{
  "crop_scale_min": 1,
  "horizontal_flip": false,
  "questions_per_image": 8,
  "encoder_isotropic": false,
  "encoder_mlp_ratio": 3,
  "encoder_kernel_size": 7,
  "fusion_encoder_width": 256,
  "fusion_encoder_mlp_ratio": 2,
  "init": "trunc_normal_002",
  "lr": 0.0032,
  "nesterov": true,
  "adamw_lr_other_params": 0.0011
}
Rows from block 6 of the image encoder of a small model that answers yes/no questions on an image's attributes, named by matrix and row number. Rows with one number belong to one neuron. Each number is 128 + 32 x the weight over its row's rms, rounded and kept within 0 to 255. All counts start at 0.
After each neuron's rows are labels from the 100 images, of 14976, where the neuron reaches its highest value: "strongest on" is what is common among them. Only what is clearly more common there than usual is listed. The data: abstract colour fields from 500 small random pattern networks. In brackets: how many of the 100, against the usual share in percent.
# fc1: MLP up (encoder.blocks.6.mlp.fc1.weight, 576x192), inputs 0-191
# fc2: MLP down (encoder.blocks.6.mlp.fc2.weight, 192x576, transposed), outputs 0-191

fc1.416 [120 170 156  77  95  89  85 196 124 120 158 106 126 112  91 126 159 101  91  91 157 192 165 171 172 113  84 164 180 175 167 104 112 132 128 156 165 117 122 131 132 161 119  80 110  92 130 135  98 128 149  74 103 186 106 151  98  93 191 139  93 117 105 105 105 121 145  85  94 161 162 138 164 135 137 124 116 122 166 137 131 151 107  75 183 101 124  68 146  76 160  92 128 159 148 118 173 118 111 105  38 130 107 122 140 105 136 156 131 139 127  97  96  90 118 179 137 101 125 136 154 104 117 180  70  96 101 162  93  80 142 178 102 132 168 115 175  85 127 120 130 122 114  92 119 166 130  93  86 106 137  54 135 115 192 177 138 176  93 145 105 130 164 131 112 156 137 109 141 124 168  95 137 195 170 171 159 130 132 166  70 108 119  86 105 142  93 221 161 115 155 133]
fc2.416 [177 119 156 155 113 144 101 161  72 161 106 121 160  88 164 120 141  83 119 181 103 107 117 143  91 124  96 163 134 160  99 180 188 128 188 134 131 189  84 102  98 125  97 180 154 159 119  82 124 136 114 182 167 113 126 107 111  91 149 181  96 117 201 127  75 107 170 103  96 150 166  88 159 132 122 109 124  65 145  60 177 147 117 203  59 158 123 118 114 103  93  99 129 121 110  58  64 183  65 134  85 105  91 127  82  68  81 122 147 123 134 190 152  83 111 125 141 104 144 127 137 162 126 162  92 140 151 134 129 166  86 122 105 116 178 147 122  95 126 188 106  78 120 102  85 164 117 186 120 105 178 125  99 128 130  74 177  88 137 175 149  90 137  69 142 129 117  89 165 126 115 139 147 103 181 120 129 135 131 129 121 127 133 135 137 128  97 135 135 144 128 120]
strongest on: bright (91 vs 7.2)

fc1.497 [113 115 139 131 110  77 114 143 171 126  68  99 156  85  93 140 177 123  90 127  82 116 140 199 113 134 128 162 147 160  59 132 139 150 183 204 121 141 121 116 175 140 120 145 106  73  90 134 173 118 139 120 142 126  87 109 175  97 148 142 114 161 120 130 143 159 118 136 132 171 116 116 243 123 107  90 148 105 133 122 116  99 122 153  64 149 113 107 158  67  99 123 117  98 134 127 166 147 175 123 146 112 125  92 210 110  87 138 145  99 148 105 142 105 119 139 148 123 132 120 146 119  73 130  87 147 132 179  86 140 118 134 140 156  93 136 136  77 126  97 121 113 107  69  92 131 191 179 124 128 123 115 114 163 167 181 139 110 141 209 120 141  84 122  87 119  98  49 145  71 242  88 140 109 158 138 161 168 147 139 158  81 115 127 127 132 102 186 117 158 127  87]
fc2.497 [ 91 119 124 172 128  78 126 135 136 114 145 131 150  69 139 162 153 134 130 179 131  56  65 124 126 125 125 159 153 125 143 153 137 120 173 113 110 102  68 113 214 115 116 116  95 151 124 168 143 132 115 181 160 125 121 117  88 194 197 127 144 123 138 159 158 107 105 162 138  69 104 150 186 105 136 112  94 143 120 143 132 116 128 166 145 179 164 131 111  65 166 109 204 175 147  92 116 115 135 107 182 186 203  48 111 170 107 140 150 177 158 133 147 147  93 132  98 133  58 148 140 171 160 137 119 157  80 105 146  97  76 181 116 134 149  77 120 147  94 147 134 136 136 131 131 167 120 121  70 118 129  91  88 159 141  91  84 204 130 138 140 102 143 136 133 104 111 172 106 147 126 154  90 139 174 126  81 150 102 103 117 185 180 175 139 171  87 105  94  97 118  97]
strongest on: bright (89 vs 7.2)

fc1.438 [137  80 114 113 104 159 157 108 129 157 130 165 116 103 114 210 105 148 165 111 105 106 172 163 178 141 132  96 163 120 106 187 160 127 158 201 132 104  70 110  61 118 141 171 133  98 127 180 110 130  95 152 132 138 162 123 132  74 182 143 127 155 110 125 109 148 156 116 142  78  71 151 126 138 136 114 137 139 147 150 138  94 119 106  98 129  79 174 162 100 159 110 124 169  65 146 168  66 127 128 137 101 137  63  76  75 110 170 111 128 148 138 161 101 185 185 110 113 139 105 135  91 113 170 113 153 151 171 152 131  99 160 101  80 111 112 118 134  90 141 119 155  96  97 111 164 113 160 150 111 153 155  65  89 132 106 129 158 125  78  86 115  81  85  91 154 120 146 160 155 183 126 134 211 122 141 115 126 153  98 139  88 187  69 222 149  89 169  70 124 127 105]
fc2.438 [137 139 117 103  79 154 133 119 103  90 128 143 170 132 136  87 141 168  94 104  99 123 152 136 133 116 187 139 159 154 130 125 104 141  77 132  79 101 176 112 120 203  91 102 152  99 120 180 126 191 176  79 207  95 149 134  49 120 108  79 170 166 138 131 182 139 115 169 116 161 101 100  95 119  98  54 184 130 145 149 121 112 117 153 112 175 120 143 104 147 140 135 113 191 118 110 133 126  94 169 133 102  92 150 131  84 128 149 122 106 148  14 122  99 107 116 124 150 158  93 132 137  91 169 122 180  83  62 179 150 137 115  57 124 142 124  89 116 113 139 111 139 200  62 118 120  72 147 119 182 130  68 136  98 166 128 142 173 163 181 117 117 158  90 147 158 114 104 103 133 134 138 133 113  77 124 120 139  99 104 131 123 126 196 123 116 145 125 101  99  67 134]
strongest on: bright (72 vs 7.2)

fc1.395 [155 134  91 107 155 140 139 132 152 124 124 102 145  91  60 119 117 134 131 110  55 100 172 133  92 155 202 160 131 129 121  95 132 151 231  57  98 137 155 119 116  88 131 108 187 162 111 100 103 136  73  89 139 138 132 142  79 113 131  84 144 155 138 122 161  89 136 161 149 110 100 111 105 181 150 113 109  82 118 156 148 104 187  98 112 149 130 116 184 121 134 122 145  69 146 146 146 170  90 164 107  80  57 120 102  99 121 117 171 197 101 190 131 127  96  95 141 139 153 186 160  98 165 172 110 192 132 145 125  92 115 126 129  79 114 175 134 194 149  99 164 128 208 110 111 111 167 119 142 135 145 133 195 160 151 147 107 103  94 124  81 139 150 155  82 115 141 143  71 121 111 120 191 121 105  40 114 122 177 134  98 113 105 128 112 113 114 141 146 114 160 159]
fc2.395 [140  88 130  88 190 156 156 114 146 110  48 121 127 133 183 135  91 131 107 155 137 193  62 127 109 139  73 130 149  85  82 140 116  82 130  75 104  90 101 144 138 135 136 138 179 124  93 132 147 167 130  85 162 190  72 119 164 117 121  49 191 149 137 148 141 113 165 166 132 143  93  55 122 140  94 112  85  71 129 146 122 166  97 149 134 111 137 147 144 156  85 131  87 146 101 153 142  97 125  98 137 110 118 194 136 124 157 135 119 127  59  97 176 160 158 117 102 128 115 154 184 139 119 148  57 187 124 112 187 157 110 126  70 131 101 125  99  73 154  90  77 170 136 119 101  97 159 175 129 201 126 124  78 133 132  91 153 104 160 107 158 126 101 132 153 114 116 132 155 109 114 118  15 138  90 112  64 131 127 153 180 126 142 122 128 117 132 122 114 133 127 118]
strongest on: fine detail (63 vs 16)

fc1.188 [132 137 153 144 116 174 121  75  80 158 118  90 122 135 130 113  48 177 144 102 131 140  98 200 137 165 143 122 123  90 135  83 166 138 121 149 131 134 147 103 114 214 158 173 183 121 202 131 180  93 152  99 179 131  73 109  84 129  90  90  76 112 136  85  78 100 165 141  97  97  99  97 124  94 122 128 114 134 170 135  90 118 119 202 110 152 116  75 120 141 139 126 120 111 137 107 144  95 117  82 137 177 116 116  88 131  70 120 148  99  64 104 158  91 118  92 163 136 113 154 152  76 107 129 122 167 119 128  91 139 146  89 137 176 132 115 181 128 154 111 134 172 169  68  85 138 131 124 107 174 169 151 103 135 183 147 125 114 116 116 153 131  71 112  87 113 122 156 106 158 190 127  91 201 130 102 143 163 161 172 152 101 141  94 154  72 126 215 154 156 133 108]
fc2.188 [133 172  83 162 117 145 104 129 135 143 116 124 145 103 162 112 156  97 126 161  90 117 144 129  80 156 135 201 164 151  90 188 122  84 139 128 158  97 101 116 181 134 160 103 121 158 132 137 196 134 114  87 154  86 176 143 101 195  93 138 128 134 167 112 158  94 118  85 117 112 121 157 131 126  98 162  69 108 123  84 201  85 102 125 124 148 108 123 172 147  96 136  88 109 157  58 111 146 189 136  95 139 140 105 133  76  79 180 144 104  83 160 161 116 176 127 122 175  60 121 103 133 121 160 124  92 164  87 144 128 135 103  85 122 177 102 104 155 188  76 128 135 113 135 119 202 159 153  92 169 154 143 129 113 110 135  81  91 131 107  51 170 101  60 109 123 150 134 143 168 117 145 122  98 158  94 149 130  52 152 124 193 135 221 119 123 141 134 116 148 155 140]
strongest on: bright (95 vs 7.2)

fc1.571 [168 136  45 138  57 127 142  94  59 120 108 143 106  91 142 126 115 157  96 149 129 107 171 110 107  94 122 108 139 118 129  98 140 100  74  69 115 123 101 110 164 151 188 120 126 113 117 156  72  97 166 151 183 120 105 106 134 118  94 183 133 158  90  98 135 127 132 149 113 150 139  91 126 135 177 148 162 120 143 166 102 153 151 104  96  70 131  78 125 120 171 159 111 155 129 116 136 119 177 135 133 160  42 122 159 152 146 133 122 158 114 201  55 118  80  46 162 163 122 104  87 119 139 165 139 152 159 118 139 109 172 192 191 121 130  97 114 215 112 149 167 132 101 150 167 142 144 113 124 127 162  84  90 111 140  66  78 111 134 130  92 116 128 165 147 118 161 184  78 160 134 103 132 142 144 119 189 110  93 132 174 133 114 155 191 167  71 142 125 163 159  96]
fc2.571 [160 142 173 149 133 167 143 118 163  63 199 144 129 133 117  74 117 157 157 133 110 166 140 129 153 140 115 132 194 107  72 124 154 106  76  98 170 108 112  78 101 142 147  91 123 163 138 164  83 123 162  83  58 103 166  87 132 170 100  81 162 146  96 114 111 139 124 128  75 131  62 132  90 136 123 109 153  87  54  95 100 112 120 151 158  57 130 104 157 169 114 158 169 172 127 117 134 127 143 170 165 126 110 103  91 174  82 166 112 104  70  57 117 106 109 135 113 149  66 112 180 109 103 137 104 106  86 176 163 148 116 115 172 184 132 128 186 119 108  98 127  96 127 126 105  98  75 160 201 161  92 172 114 152 151 139 118 131 139 155 152  62 142 153 160 190  99 117 137 131 153 153  77 137 131 190 124 135  94 115 158  90 112 172 151 154 156 125 145 161 129 126]
strongest on: fine detail (66 vs 16)

fc1.400 [124 165 117 179 157 133 106 120  73  92  96 149 106  64  84  95 142 112 142 180 181 149 140 209 141  98 140 126 108 154  91  99  74 133 155 147  76 119 157  98 143 153 163  96  71 112 111 152 112  86 136 101  92 138  76  94 147 148 117 177 115 179 194 143  93 114 118 199  97 169 137 139 157 116 123 137 167  75 123 112 152 130 129 137 162 157  74 142 169 130 132  71 101 129 102 136 180 118 101 180 101 106 159 139 197 112  92 137 153  98  62 141  87 101 117 146 131 142 120 140 107 137 167 129  78 137 175 157  79  99 162 128  64 142 142  89  82 135 126 118 130 117 147 147  99 137 123 180 152 141 127 112 162 123 142 160 181 127 172 108 144 147  51 161 141 155 156 124 140 127 173 135 128 102 116 106 132 132 149 119 147 129 126  23 170 105 156 213 102  65 142 143]
fc2.400 [102 141 189 129 187  90 153  96 134 172 100 135 195  56 159 120 148 179 149 139 109  80  91 156 144  75 129 104 108 160 170 148 173 100 119  73  94 163 102 154 112 144 135 128 105 147 141 178 143 123 136 176  62 114 143 148 147 146 139 128 133 135 154 191 218 116 130 112 164 134  76 212  81 100 140  75 145 136 111  84 140 123 167 214  97 141 116 176 131 112 156 133 109 113 127  81  77 150 150 156  89 113 117 123  99 109 149 188 215 126 132 126 156 124 132 137 152 172 153 133 140 161 114 120 113  91 113 155 132 109  82 124 147 113 146 148 143  99 112 110 185 145  98  96 154 139 103 139 137 126 140 175 164 120 106  50  76 139 167 200 150 160  98 191 122 119 138 144 127 104  82 118 179  56 137 117 162 112 123 140  94 158 168 136 131 117 104 116 100 115 129 124]
strongest on: bright (99 vs 7.2)

fc1.135 [ 53 150 157 113 145 135 171  62 126 126 102 145 145 129 114 119 134 103 155 156 112 165  85 163 114 102 173 143 142  93 146  92 124 135 129  89  99 180  78 174 162 130  98  96  86 140 143  81 124 106 115 125 122 146 146 148 127 137 111 155 121 179 166 177  75 143 109 119 163 125 121 108 127 157 154 192  87  66  77 116 188 164 133 126 130 145 148 105 108 134 216 139 157 145  76 103 120 129 105 141  62 112 108 154 124 101 127 105 174 180  95 207 124 117 132 174 133 154 169 123 121 143  95 110 116 108 137 154 142 162 114  95 111  69 159  77 172 176 152 153 126 139 199  41 164 133 164 140 133 152 107 150 111 140 120 109 126 201 154  84 117  31 174 105 128 149 140 160  82 136 134 124 182 100  75 106 136 123 138 163  75 101  95 103 120 174  95 135 133 114  94 118]
fc2.135 [147 120 167 206 153  67  54 165 114  67 111  78 114 154 140 125 118  90 124 130 100 156 139 132 158 106 158 103 143 101 143 145 128 107  81 118 145  96 116  93  91 128 174 118 106 172 152 164 170 153 144 105 132  35 160 106 108 159 100 148 136 117 175 132 137  81 207 124 115  79  95 197 107 106  63 145 130  83 135  94  67 147  99  78 134 144 170  67 105 111 139 109  59 182 104 136 145 129 174 164 138 131 155 155 113 126 165 105 172 166 159 127  89 143  98 121 139 106 138 128  95 136 151 119 135  88  71 208 139 145  82 172 125  60 105 141 115  96 123  66  93  96 142 112 159 126 149 117 134 158 140 141 196 138 138 145 152 120 181 107 140 118 141 121 131 138 127 126 101  71 153 103  92 104 207 120 143 117 116 126 106  73 146 144 104 111 132 139 119 138 139  61]
strongest on: fine detail (68 vs 16)